Rows from block 6 of a small image classifier, named by matrix and row number. Rows with one number belong to one channel. Each number is 500 + 25 x the weight over its row's rms, rounded and kept within 0 to 999. All counts start at 0. Numbers have three digits each. After the name is the row's rms in percent of the matrix's.
After each channel's rows are labels from the 100 images, of 14848, where the channel reaches its highest value: "strongest on" is what is common among them; "peak on" is the class under the peak. Only what is clearly more common there than usual is listed. The data: simulated grey scan slices of phantoms with and without marks. In brackets: how many of the 100.
# convs0: expand pointwise conv (model.blocks.6.convs.0.weight, 480x80x1x1), inputs 0-79
# convs1: depthwise 3x3 conv, stride 2 (model.blocks.6.convs.1.weight, 480x1x3x3, trained with AdamW), a 3x3 kernel
# convs2: project pointwise conv (model.blocks.6.convs.2.weight, 160x480x1x1, transposed), outputs 0-79

convs0.163 080:459501500500531500492525510484478536500500541500543473526497500578530472522524500500533480471539489486524525474502502500500500503500500456491500508514515421518504503500467530500514474491500467500500484456525513473500519565519524536530501504
convs1.163 118:533473460500501473490464504
convs2.163 076:505529500500479508536514531522535480500505467493514500535477500493517518468544492555500533504500480511492500467473442516474500500506500500500509500460517500545480500443502485503552519506512512508513500428533503484500500500496500448561500489
strongest on: belly (57); crack in bone (35)
peak on: organ (38)

convs0.272 168:500491487482467535477524490491532500487450516511495500500530505516457495504455500483507533482521525500468486500500500440516464459537515517504501468481500519452467500454481444527498478501489528472500452500547498446500496519491500479460516500
convs1.272 091:519525496536535522524512470
convs2.272 142:500507506517513529449484480500500457517513563500503522511512500558460513500525494499500493500515503508497555500504475521485500500543528539466500479463500459500498472516476530487541526476544500514470500500507512537518507500500494500508465500
strongest on: ring (71); chest (55)
peak on: lung or cavity (26)

convs0.125 087:563553500495497517500450445526501471500483499519500500500493497500500539499513484455500558513505500523522512450465491513492500500500500513475503479527533471478500456505500500489500500449468500561453512500504471476500500508489565500478500500
convs1.125 107:484522531536509464507478472
convs2.125 083:590500488483500513441545546500461525503490557524494500516513500500551490500479450500486514522500512512478500466500480500513485500475500542472500523530466464495462502513500541562486474504521500500500472533500507500523468505512500500500500539
strongest on: crack in bone (63); chest (50)
peak on: lung or cavity (30)

convs0.278 101:538504499468500579480483528505500490500491508500500500500499500488500500507500468457523474490500449490476507558475487500479505501500500500511525474500527500463519500439567513528557500477500500500462442494553478485503494480477531500500500500
convs1.278 084:483464492476490510466517541
convs2.278 109:523511481489500482502469469507456531525496496534500485442468513500504500511500529476500500500460500500548491490443506542457473477500470500509500525465491500464500528500446500500553544511513432513508518506551500508468508544500509500467502469
strongest on: ring (71)
peak on: mark (58)

convs0.112 132:530529500537500475500492477500500484477472489451500458463548500462500478444506500438463501500500513500500506545481466524500500487441510499500548490492475534514500474454490493500494513518500500517487500514500534486506500521500524500550507436
convs1.112 112:542488468532530487518492513
convs2.112 135:484502502483469468511470462527504499495500522500560487509511535525493483530500492501468500488493500521481473491515491474500567520518530473536502512543520527493500500557525447496486500545500500500502500471520535510500518539488525500491452458
strongest on: chest (82); low contrast (52)
peak on: lung or cavity (72)

convs0.293 079:500478486500479500500512500552535504500484450466500492500480524535473530500543496540479469520493500491554500512493500497506514500496488475457464562508502440471500526485500500489517500454500445555500500449500500517500502457538500516500500500
convs1.293 103:469481443504474503493488511
convs2.293 080:500500500399500500500479485500520534500500463484526484496497500500500517512500490456526485500473500500475500453471529500504500500483518543558538500490502489500536545500500476451500500487522500500479500500491527500443470514489500500500548500
strongest on: limb (58)
peak on: organ (62)

convs0.398 086:497519468465491519478509509453474449522505522498500485518500476506470528530468517522556476500552495500500498500500500508422500500500488500520538500542500500425483500493455476551500512484512500500459476533474527500492521502500500491514500527
convs1.398 094:503532507532532518539521515
convs2.398 099:575500500500482501456500500482497471471500500472498500500466487521467500500534486502496480500524481519530500534469475500500500461465500576485520522524477522500543500491538500500466468500480500532500489500536500500511425500519515500504500500
strongest on: ring (100); belly (52)
peak on: mark (28)

convs0.162 134:474533490466485473484500522499500518500514466493500471449479530503502500501500537500464469500549508500502471477480500549543507500500509462504498497508479539496517500509464575543519500515500528548542489500500510500500500500461475522500430526
convs1.162 078:457487486484505529518526536
convs2.162 120:488488490519526528474507523500481468480442522500500526530480480519500489461520500500512562500494486482536508493500500510466505432500527466502500555508475463478513510524500500500496500554435500451523500470493500511502542478512500510449511483
strongest on: ring (98); side: left half (69)
peak on: organ (41); lung or cavity (30)

convs0.52 101:505575514483500524500523522482500482500500518500490489500500485500500500519494499466561500469501537495500519500500500485462472498500510498496500500527528501500500497478490492548553500536458549467500463549529440487508519553500549467500538500
convs1.52 104:515518467533508473514539519
convs2.52 095:530480514544500506500466500500473510497524500561502511499511471553490481500487500484489492500500500500500549512530500471467500500500476500470512500500500481507526507495500456490511506500501536482515495500500486500427478473500500500532500516
strongest on: ring (100)
peak on: organ (43)

convs0.218 071:500500473500460550500447441486543500500530463526500500467475528469470500478483508500500533479532545438500460474512500470466498518483444500500539500490488500500500507500500513457500462515495492497542500512512516500477500500528500500500487449
convs1.218 111:503449504484478488495458481
convs2.218 070:500505467488500500500532500433455529500500500500500496500491548530486554507492478477493500477500468500557511500500525527500471500454467518501500500517500462500524477499579500500500536500508521500481526452511497524485500494428538500486519530
strongest on: several spots (60)
peak on: organ (52)

convs0.326 125:500500498532476495439479500500522481500499529521494500499549484503531500507442496458500450535497500491482485517489499481500480500474500460536511477531532518514504478530500528500500500538500566489453500541500495500490461532447460528500532503
convs1.326 111:519508529523541530504532487
convs2.326 125:500456535515511476514500500511508484496509478476500512500501505470533482500474459500511541516535531510454506500516473457503500498550517500493492519491450502553456496497482520507474500550470500500542482514539528509521531535497500532500568541
strongest on: dark spot (95); side: left half (77)
peak on: organ (64)

convs0.220 101:540475469500500500500500500478495492500522544461499490500555500500439529500535500500483526460443500548486516477505499500521519468500442503500491509500481500500500485500500514506493500483506500463499494500500487532500511500476443454543416516
convs1.220 105:496464482501454519477487528
convs2.220 091:500532468507500490504500450500500499473500516456500522514519500453481500491500507500476489500500500424491519490500513500500500500517512500500456533500500514500463500498523504500500534553559500563533500464532491506500534449529540525516508463
strongest on: several spots (41)
peak on: bone (49)

convs0.472 125:497497479538500500481480508487533475477470516485500469537507492500505524545497517500527500421475488525500468489503515463500479549500529525500493500492523556534476490533453500499510488550520546486498452466500471544529500500500530500509513491
convs1.472 099:520529494506534516455499530
convs2.472 116:505533509511526479531492486500512500503500461500495453500462459500532495468514500544487497500527494506474523500500516487471458512546506500467501477522510498529496522432517500497550524447545500500490473524463518558500457541477500500492500500
strongest on: belly (65); dark spot (50); ring (50)
peak on: organ (62)

convs0.209 097:500503500500519474497495481522500500515517508500500500549500516500500563461542491500478500552480471561429553538472500500500500461503534470483509506500500500496516500531507500504447548466500500500456525500485527500500500500490500529462472528
convs1.209 104:497474493507490525545540479
convs2.209 099:500500436465500474500500485579547472512554500480500500529455500494510470524500500465454500485524485500434474508534495478500500461481470463469500505492499500554478510507515497500498500483524472471477514520496516492500507500448528509498459500
strongest on: side: right half (72); belly (51); bright spot (44); finding: crack in bone (39)
peak on: soft tissue (39)

convs0.306 087:509500500500515510460522513454494515500500554526500512500490500549483465483500529451500531499500505500500517500500489537496502432500508500500500548480452563475485483492500500548500556494500500502478447472466500500450528500530500533500500500
convs1.306 105:473477494511469462516514537
convs2.306 090:497500527500500480500491531493500551500500509488500513502488477500496500510535510500473510500444532481500475514500514545500500437519500488553515501479463505500500465545519500528447485500472511500500500500490470444514473491500500500500500487
strongest on: belly (71); crack in bone (66)
peak on: organ (41); soft tissue (40)

convs0.129 129:491440500517491496477500468500500456498477503525470535471497500497473500529497513462532492500500489500478551465500516470484461512473459500561460480472554538525472486500500496482486500479472492500500500500530500565500500530516473535467527493
convs1.129 079:524537516522536529516518512
convs2.129 136:457488526465500500508470516511474467496502474500500519546497451496529539506536484483545490514449502503447500475512460500494486495500523505438470546484489500529500506484524470530487484524512508500500468461537500505465506524504449505509513492
strongest on: side: right half (76); dark spot (59); crack in bone (41)
peak on: organ (38)

convs0.314 104:525527455571548534500517483490500500506495548500500506508511501500506530546500523500500500518502500500500500534475569443549479525500469500500481484500466532497500500500522530482500508495519511461509506521501493500530461480516500496531546443
convs1.314 093:478511533494532534473476521
convs2.314 120:498548500520420500500500584507440532517475457560524500531500477503500512534480473500498486500493519541528536519496500470500531493555521500500500513501481482486527516496500502521494530459474503519500480469485520467534503464501503500500536532
strongest on: dark spot (100)
peak on: organ (67)

convs0.270 143:500500499500523490519513479520508514511507538519467503447500501500452500464500489525533493529507500541500500521476557489500482484500532523519500464430450543498500500500527450488500503500474500500533500491508528501500540485451500550438502500
convs1.270 099:504529505520537520499524545
convs2.270 134:500473507500484465500537500500465500500500454512500513512492494512518500500521508522512544489521498488500440449505500523457501507429499525491448466500513500500484500507498500500536486449500500477507468497532510530489473516507449522464484476
strongest on: crack in bone (100); side: right half (100); belly (94)
peak on: soft tissue (54); bone (40)

convs0.62 081:493500501438505508556500545500500500486486511526500500508508525491500478528500500479522511457524548500514486473500500530557532463499500500460450506500500527500544500500455500544507521452500523461530473500492500524498515513518455513464500453
convs1.62 099:491513529517483446496470512
convs2.62 069:500500453500496467500497513500500500550497500486476476500532500474450506496560527520500499500532479500500518491500500500503487500547527497478468498492559476532531529480500514500500548500478491500540521531500475487494483500476487490500503500
strongest on: chest (92)
peak on: soft tissue (64)

convs0.394 091:501524484500500508499544479468500571525488485530528500500478529461500485551500511500516461500504496513458500533508500446523475452500546500500500500486457523561510502492505507492459500500500490491500508551500494483532522505533517500500434500
convs1.394 104:474476511484480458468485475
convs2.394 088:520532455536458502497458493495500485524481489439500508485500487524500475496515527476486476503433543440498500500500505500459474518512485550500517462504510506500459507509474450527500533511500504500417498537500492488503510479500531511502510500
strongest on: belly (51)
peak on: soft tissue (46)

convs0.48 057:500500500500465491505500505543551531504493469461476522500516500500500507543463531492513523500500513500457483482500509546498482541477523542500460500560543472535488446540483512500500456500512485493500500500539500500531464444500519500500500467
convs1.48 097:463501473467478484495463482
convs2.48 069:500522520500500500502472463518500500523480502500538500512474494500525451570495478500435507500456464524454528500546504500498495529481500500529508500500502496500464562533525522500492500500453548458523522475500500500500488524517500509500477500
strongest on: head (62)
peak on: organ (53)

convs0.1 058:500435549500554445500521456500500508526500500457523546461481490492461500500531500540500465500500500498437474500493510488525500503554500500500524487500500500468500500520500496542500516529512509465498539441543503500500488500483508515500500504
convs1.1 111:491465456491463494517512477
convs2.1 074:500533514526519500496500514528541508500557500500500500525510500517528500550519500500452488496479500552507461530500465500500520529500499500453500500500500500500471518500478484532500500510550535500487500500529471500472482421500449500500505500
strongest on: side: right half (69); several spots (38)
peak on: organ (48); soft tissue (38)

convs0.58 083:500500508550500500491500468533454500512471519534500523501488532500500478554500509500483500510485439493500500483504500500523536497488500500500415500500581475500500517539500500500508500500508511514495500500471463500500464507443451552500500500
convs1.58 113:513515525475530548496479519
convs2.58 097:500444492530500483439457500537517517477528453492428472500500506500524500526500500506495475527432500573500481500500511541500492522500500517565458500500508486518493500467443489489521492470507551500500466500524559500479476525453477522500500505
strongest on: bright spot (98); side: right half (71)
peak on: organ (58)

convs0.210 109:500490514500516545501510500518493455467510425525500500523529500500509500468543500520501479500501500514475458500498500509540478510488526500461501540585500490515507526453487520500478515500489483556529500486500467496500496561500517500500542489
convs1.210 107:476517483546487530517478524
convs2.210 081:500542491500500500459508484489445500479478511500446470500500500500517506500500518532500539515500502468477486500500549558500463488489474484486526480548504500500466485500491545500449500492490469500514486507500390500485500494500500489500480500
strongest on: chest (67); low contrast (56)
peak on: soft tissue (42); bone (26)

convs0.173 108:500500488500479500518477484486498513526482448516500519513500487523500484504500525529500477549534526500498542456489486542531500530500537500515470484500523531530514511508554500449553444515505465512483448512467532497521537455500500500500522473
convs1.173 098:516518505491560529502520493
convs2.173 106:500500462535500451500500453500524530500498493500500500496500485520548518467446500500500506541521504459482500500484514500479452515514513523447489519512500464472532471500523482500489554523492483519482456500500448484457467502509505538484470484
strongest on: chest (95); low contrast (58)
peak on: soft tissue (67); lung or cavity (27)

convs0.438 090:533527497500443494559498482545500500521454503534519500512500464500490500484477454500515473491500500500514500546487500500517531500500477504482505500452520578529500545520471515499480500501500455500493500500500523500512500460500575500500463500
convs1.438 104:453510523485484527493464488
convs2.438 099:514500500534500545500534500500501547526512464500515492497500452500500535486500482500493482509500507500507500533525550500550498479500475461489500478476500523534529500485524571494500529500489500443520449514527537499483500500431512501531465500
strongest on: low contrast (51)
peak on: organ (66)

convs0.477 076:500495504497497493487500459500500494500500500491469530500511464500516541483550551499460508554500500477543558561480500500515540500542500492494482538464486511508500500500509522466500500453491491529489526477508500552500500500526463559534488495
convs1.477 105:499471452462505500488484476
convs2.477 087:480500501478501500477519496500500467464527500523500471530500515478490532463513467470539554500500517477441502502468500516570500490519519495465527500465490484483472541514529451471485490500549504484527487499469500508500445500518516492523500500
strongest on: chest (51)
peak on: lung or cavity (45); organ (41)

convs0.378 078:529535500538500420500500500516500481482500496507524540530538510509474500462510500469500500530441490500510486520500500500500520507500500471517493489500530500468466520500462477541524500534500437500487500483436550506500500500506462457528503499
convs1.378 123:479448456506487498490508484
convs2.378 077:500494500500494488489428500500506516500500500521536468500517508500507467464545515486466500515475506500500528520464500467472536500500500421500538500546500502526500517505507483449461500497487500499493525457499500500500496500534501500462460479
strongest on: several spots (44)
peak on: soft tissue (51)

convs0.284 050:513491500500518500474487535519506472561461526548475505492485515500518496500485447500500543496526438568500501491500465523488522500500500500500500453504531449456501460500496481444500533450465516500491500479531500492500500500500500500487506519
convs1.284 099:500468488461499467482481466
convs2.284 079:500460495494477500519471500500500500524549479463492453531479500500500466467474544480500500503520507500529522500521508519500544548534482500500529519500501536531500500485500471500541500500480500496561500476500500481471500500515441449539500500
strongest on: head (59)
peak on: organ (91)

convs0.267 117:444527488500526500539501500500547547511488556467472500503521519516475501523500521547450512512480500528531491500489500460487500459471550520451484501553452500482500544481500500500513500500502489523502500524464479500512500500500500509551493519
convs1.267 099:498507458531500483501539532
convs2.267 110:475502549521522500497503536500509500500477480430488523500463455459500500483490530500457532488524512500500546490477514471500446499500468482489524530539467544500495519500500500500503503500444500469466465500500476500510505477520500481534488500
strongest on: low contrast (73); noisy (62); belly (53); several spots (38)
peak on: soft tissue (41); bone (40)

convs0.363 115:500464462510467500500500520517479472562494500472500471458500500496486508463487524451499488500495515526483527582500519489500467499433500458500518481512491510489522512473448500521530511499494488502500508477481500500496497476448535500500447482
convs1.363 109:491492504501539515547538494
convs2.363 106:520453474428548514503500516490500468500500470500457533500523496464500489500528500500490545507497500500498537450470525500475463481500485493501505505543504500493500440489566460500482475500500500531518490462500500520471486500496459500565457505
strongest on: belly (100)
peak on: soft tissue (75)

convs0.157 140:523467521475460479466514484510515505540515496522506472452500500541500538494500500484522460534500516552500511535497515500500492523500524484496530474486489500480500492528421468500523517500514475521472463467454503518476500540528508539461477474
convs1.157 089:501541511520541508538507510
convs2.157 127:488500553467506451543526529549517453500506491500515447522500539482550519541527466500512533500512473520475485501441510476500509491442436497511450500477468538565500469523536459500454500469512500500486507500500483548537507515492520500500457481
strongest on: limb (73); low contrast (69)
peak on: organ (67); bone (27)

convs0.337 091:475500476486491460484426500500450500506487449436507510535510497537500500526500508500500500487500510513556522536500501498500551500483500500482500495508512540500489496513476464543534554500500486504488491500500457527458477500506555468500500516
convs1.337 093:511535527478504532459498481
convs2.337 102:521514522529505500525500455545500515514505495516500483500500500512500494473514500475505492500509500485533500489537500442475494500500499538500438500468503498500500533500505526500517472460476500500500500538500500500531474500500421448472513479
strongest on: chest (78)
peak on: bone (45)

convs0.468 124:560478520564484546465478483500503549500460519505485498530500475500460500474500493480533500502531474531500532532487500540486540469500495500561500485500477453453528505488499496500486503500448478486471464476505497462503500500500512506502500518
convs1.468 107:462504468485492519515533535
convs2.468 133:500524479497480487517469483542481479500517485500454501454529477555485462473548520455466467500478447501483500531464479500466469457500523526500457500448457500500500526538500500505502500533500495481493522539545500504500500524500484528526494495
strongest on: bright spot (45)
peak on: organ (47)

convs0.45 122:495535500479511500513500490461508440513500481529500500484477500483488500511500500460500500441460484507467533456519544473500466515489478503529500500500500535525472547500500562542508499516530500462488500500495496539524523512576500500500535490
convs1.45 095:539521510532524478481480473
convs2.45 117:448506500455548535475475500535518500505542500507479474500495500500480524449482452500529512502493494500464531530470477503460526498471500490500500565464479500541500548486480500496496541530500491460481500500438500500470540544518442493529531500
strongest on: dark spot (100)
peak on: lung or cavity (30)

convs0.108 088:477500500513481500518543537500500471500486500535500500495513476500500489488500478483500500485571458506484500531439495480486500447500478474454436500461531530559500489500500484463511445454514500497500484520500500513502444491500504500478500500
convs1.108 092:483502529486477525465461480
convs2.108 094:500493500500546500500515500500476536495509473500407480500500509500492500484486500481508539500491480518554469496501476529497500500492519471500496519500467551500473528500500500488492500487451500500474518493500479530500473479509492492500473515
strongest on: crack in bone (94); side: right half (80)
peak on: organ (59)

convs0.444 090:475500527543465420500500483523483461500500499500500464513500507433478500487456500500445475534467543543500488563489508491529462500457500500488500500464500500544499500497473527514500513516474500500503479497512500498500457500485500485500500467
convs1.444 109:452471523468489505513515521
convs2.444 107:518534441519469514543507522500486500500522491429484500473457504497500500483500500486571500564500500478500553525529514500494509461500491455504478500494513500500500500491511534512500513487500500488488455467469513477502500476467524555500500479
strongest on: low contrast (56); dark spot (46)
peak on: organ (47); lung or cavity (31)

convs0.182 064:534441546472500471500494500500514537534520450500513500500532469502550500500540500500500481519472496510500516482536511511530560473500522510500523521500472500532527532500458446500488464500500521486500537529500500508513500517550485471476500545
convs1.182 118:482502481441525499473510497
convs2.182 071:516532491457500481500524483479561520546496540500525469520505525500484474442555543502465507500448517484487544522500500500542496500518517438476505500500483518469468526517515491500500513538477520486500515473498504500500531480487492506449446500
strongest on: chest (60); bright spot (38)
peak on: soft tissue (45)

convs0.140 113:500537473500500459500513465478446500505534482536500500465461516502456500464520557500500490502500504500510465535499500488566500478476465471497522523493490502547500482500500524532500558509527470513555490500495520465500493497484467500500471472
convs1.140 087:505499537544515510531526483
convs2.140 119:500500500501504465522483496533548469575500505520527500500455521500500545504505545500504454500500500476513523512493518510500450521501480504488536504439508490535500492529500436487504473481502469500500542500455523509500483569501490481524500457
strongest on: side: right half (69); low contrast (53)
peak on: lung or cavity (36)

convs0.262 110:476507500500486472555500500500500534500504527542480503490508521515500555526584500483551532477548549500485538500467500500500492500474521500461501513462500500500481467513500500538500488500501500500500500499505468554494500450493500500528500444
convs1.262 111:461467470507513497538520509
convs2.262 102:561449521479500496486500551478500500500504501465511485490505524500475487498511500500501500535500507554500500498494500459545500466521500480544521502500500500500500443493520516495473500470478492514500500552518500494571530506495488548535457531
strongest on: side: right half (75); several spots (49)
peak on: organ (58)

convs0.135 086:494445488560500510500502455496500461500521500561500540500454543500484496493518469500500500470460504500488500500485500500522499500500506575500500500477500498506493520500500516504515473497556502529547500515523500539524523511521500514465571487
convs1.135 092:499477485479525507493533551
convs2.135 100:450505560499464467485531506500500486509500478500485449537500456518512513469500480500500507498500499517443473500500560500513506477540552500437500505532500534500524514498500533511452500512500500508500503500524519515509486471463507500502498462
strongest on: dark spot (78); belly (63)
peak on: organ (47)

convs0.0 066:500500500516568488500514500524526500522494500500500510500548515482500500458545500533500520500521498500522500500500464531534511522467478478435485516486535500481500500495484500446500495478541456539552535453472492477502500455451475500495500500
convs1.0 104:469458493487457510486479507
convs2.0 080:500500524514471500541511509444536500535490500500516500483500500458496500500479551496501500500500526512474484474500500473536517525500518500500497490546507500574556500528483500553521490525580487476505526500509546477500500500516517444481500500
strongest on: low contrast (53); several spots (38)
peak on: soft tissue (48)

convs0.18 077:467475450542500507466545500474513448509500456519500509500503500475500500522500496513484500532500444500479477529466500459500500508478498550499500494500477435473550546489500502500457486500480471466533504518500473516500500471522534533500500526
convs1.18 091:526509496510519507476462451
convs2.18 076:501454490500534507458511465500476500527500461475500509515518500490500455502524500551490500545504494500501487543485510520458500500500528500518542449500512500500500508500500459518500557500502540443500500474545502473500533500488507500468537482
strongest on: side: left half (69); dark spot (52); ring (37)
peak on: organ (50)

convs0.396 068:500547500506498500489500500479511531551449526513454500540514482500500500561500538500512500500500463489500500530500500452500470465490460500500465460500504500500500500510487500546442500483477500492520508545553472504517462500462458500500500462
convs1.396 106:475531507464499508462486532
convs2.396 079:500500487554427514473527500485480452476465489500476474512519509510500500486509485519500500447500456500518500496500473482447516500505502503477500500449484490577500480508500504500515539477487491569477535502482533502508475546497555500475500500
strongest on: ring (54)
peak on: organ (63)

convs0.265 090:500474500500500509481505522476518500500501525500477518533500500486500513441468513459474495485535556500528490480500537531473500520500521510462474500496558445463507549459500487500539448459510533501500496500466534477500460500496500500461492500
convs1.265 112:479468485498472467521464482
convs2.265 098:510478521495506519499543489510520503500459500547433482548518500523492500478487483507506505500498500503531465500476500500482541500491440552558492500514479476509546456474500511482513476500500521497500500524500500500500500500477507505520486500
strongest on: ring (45)
peak on: organ (47); lung or cavity (36)

convs0.16 116:562547531516500472503500507500498483507456500475479475500500530473553477500536500500500518444500500442471538553500456494531487500500525471474477503514500519465495500500462486524459500500487476513500496502504498500521519465502548473495460472
convs1.16 094:473468486481481530505527536
convs2.16 104:540500500509522502500452543438485512457531445472500462474475441514500517476559500497500500500528500527502573500495500561507488468480514475523500500500487496505507519535500500460499491513500489500500515500500500500488503528525458500461533472
strongest on: side: left half (67)
peak on: organ (40); lung or cavity (35)

convs0.122 075:494512458472514527500500499484521502469543557512503428496550467500477528500435523512500440491513470461488502500478500500481500500500506529471491542500534526500500500465436479500500500480500520494540508500487486523509500500507497500483545500
convs1.122 106:486533503522496536464501464
convs2.122 079:519500533536487501550521496464500500500500500478423500500500448524485495500511500500500500500500491456518500500442500450561483563495561500509552510513478500503529500547442459552491500491513500525534484502500475527500500540510500500499500455
strongest on: limb (93); side: left half (67); low contrast (60)
peak on: organ (78)

convs0.159 102:490501500511519516530470502534514489498504500505482509495500500476483500500540458517500547535493515500524470511499561500481477480548491460510525462497500500500478517532512483454500560429485498484500500500531497500543534546495500563496529500
convs1.159 086:524522481503550537487510507
convs2.159 098:504502500500478500500497559506500489496505463519550500500527494487454464547500511415500504469500500490512504495499500506502502596513500515500493500545472509489500500561500488452510517515498472500461512500528514529500532466499507494500465489
strongest on: belly (99); noisy (62)
peak on: bone (63)

convs0.464 117:474500500477500540496500512531501442489509546495488465492497455487500547500470522544437472514506461504521500526466543462500500484500481467501500493561477500491500500506480461500528527494448486538545503500494505496478497482500500461504518480
convs1.464 088:514514507501546540487511534
convs2.464 125:532500500550472515513550510540500462499492536494500475472500500473529476524487497485500500509464500484500518525469485453542500500481500533500531510514493496535488500529499530500455494490500500535485514545452500525466500480480488492546541483
strongest on: limb (72); low contrast (64)
peak on: organ (45); bone (41)

convs0.138 109:542500500460500509500563467480500525488500420459507490492517512500463500500510500500526483524517509500500526514489466480561458502509500500500485556518500456493514480475489506500500500454542463500500520455467468524500481500500510467469500487
convs1.138 091:516510526535508479525492453
convs2.138 127:479535483523500475521525509500484489482513464500500501495500524550502548478518495509545526508500500500500441538484509514481485479500500500469513507451500472510500539505508464479520553452464492524504486500490524504529454508464500481521451500
strongest on: belly (88); side: right half (69)
peak on: bone (93)

convs0.408 093:441517459524499509500479494500536500562523500519505501543483494524460500518520500506526474457529492513538501452472470500500431532500546510472537526500500463496469500500539500500465462500518500500500536500505500515500523500481516543503491503
convs1.408 089:502483489543504492537516459
convs2.408 108:506511500538504526478572500506473500490512552484449477500500525500500514472471575500500499520518511505500500484500490515554500496507454500499477488500555518500544500476554500549500500498494506521464435541471525465474454447500500500461513517
strongest on: side: left half (67); crack in bone (41)
peak on: organ (39); lung or cavity (26)

convs0.185 113:532503477520522504532485500499512458548511487469500479439459565500465501500464500509478472454500537533473538514512470496500477500512500500500525484521500494493500508481418498510500530500516518500507489500500453469500472472500477479509487458
convs1.185 094:528466491519534474530517486
convs2.185 107:541492466500503476522544548528509435506528500544497505510504500502456514519510489534500521500512499500470500500510523482513500500474547504508460500500517500526500522529500479512500451488497500481472434520511511500497466608500498475525467494
strongest on: limb (59); low contrast (55)
peak on: organ (61)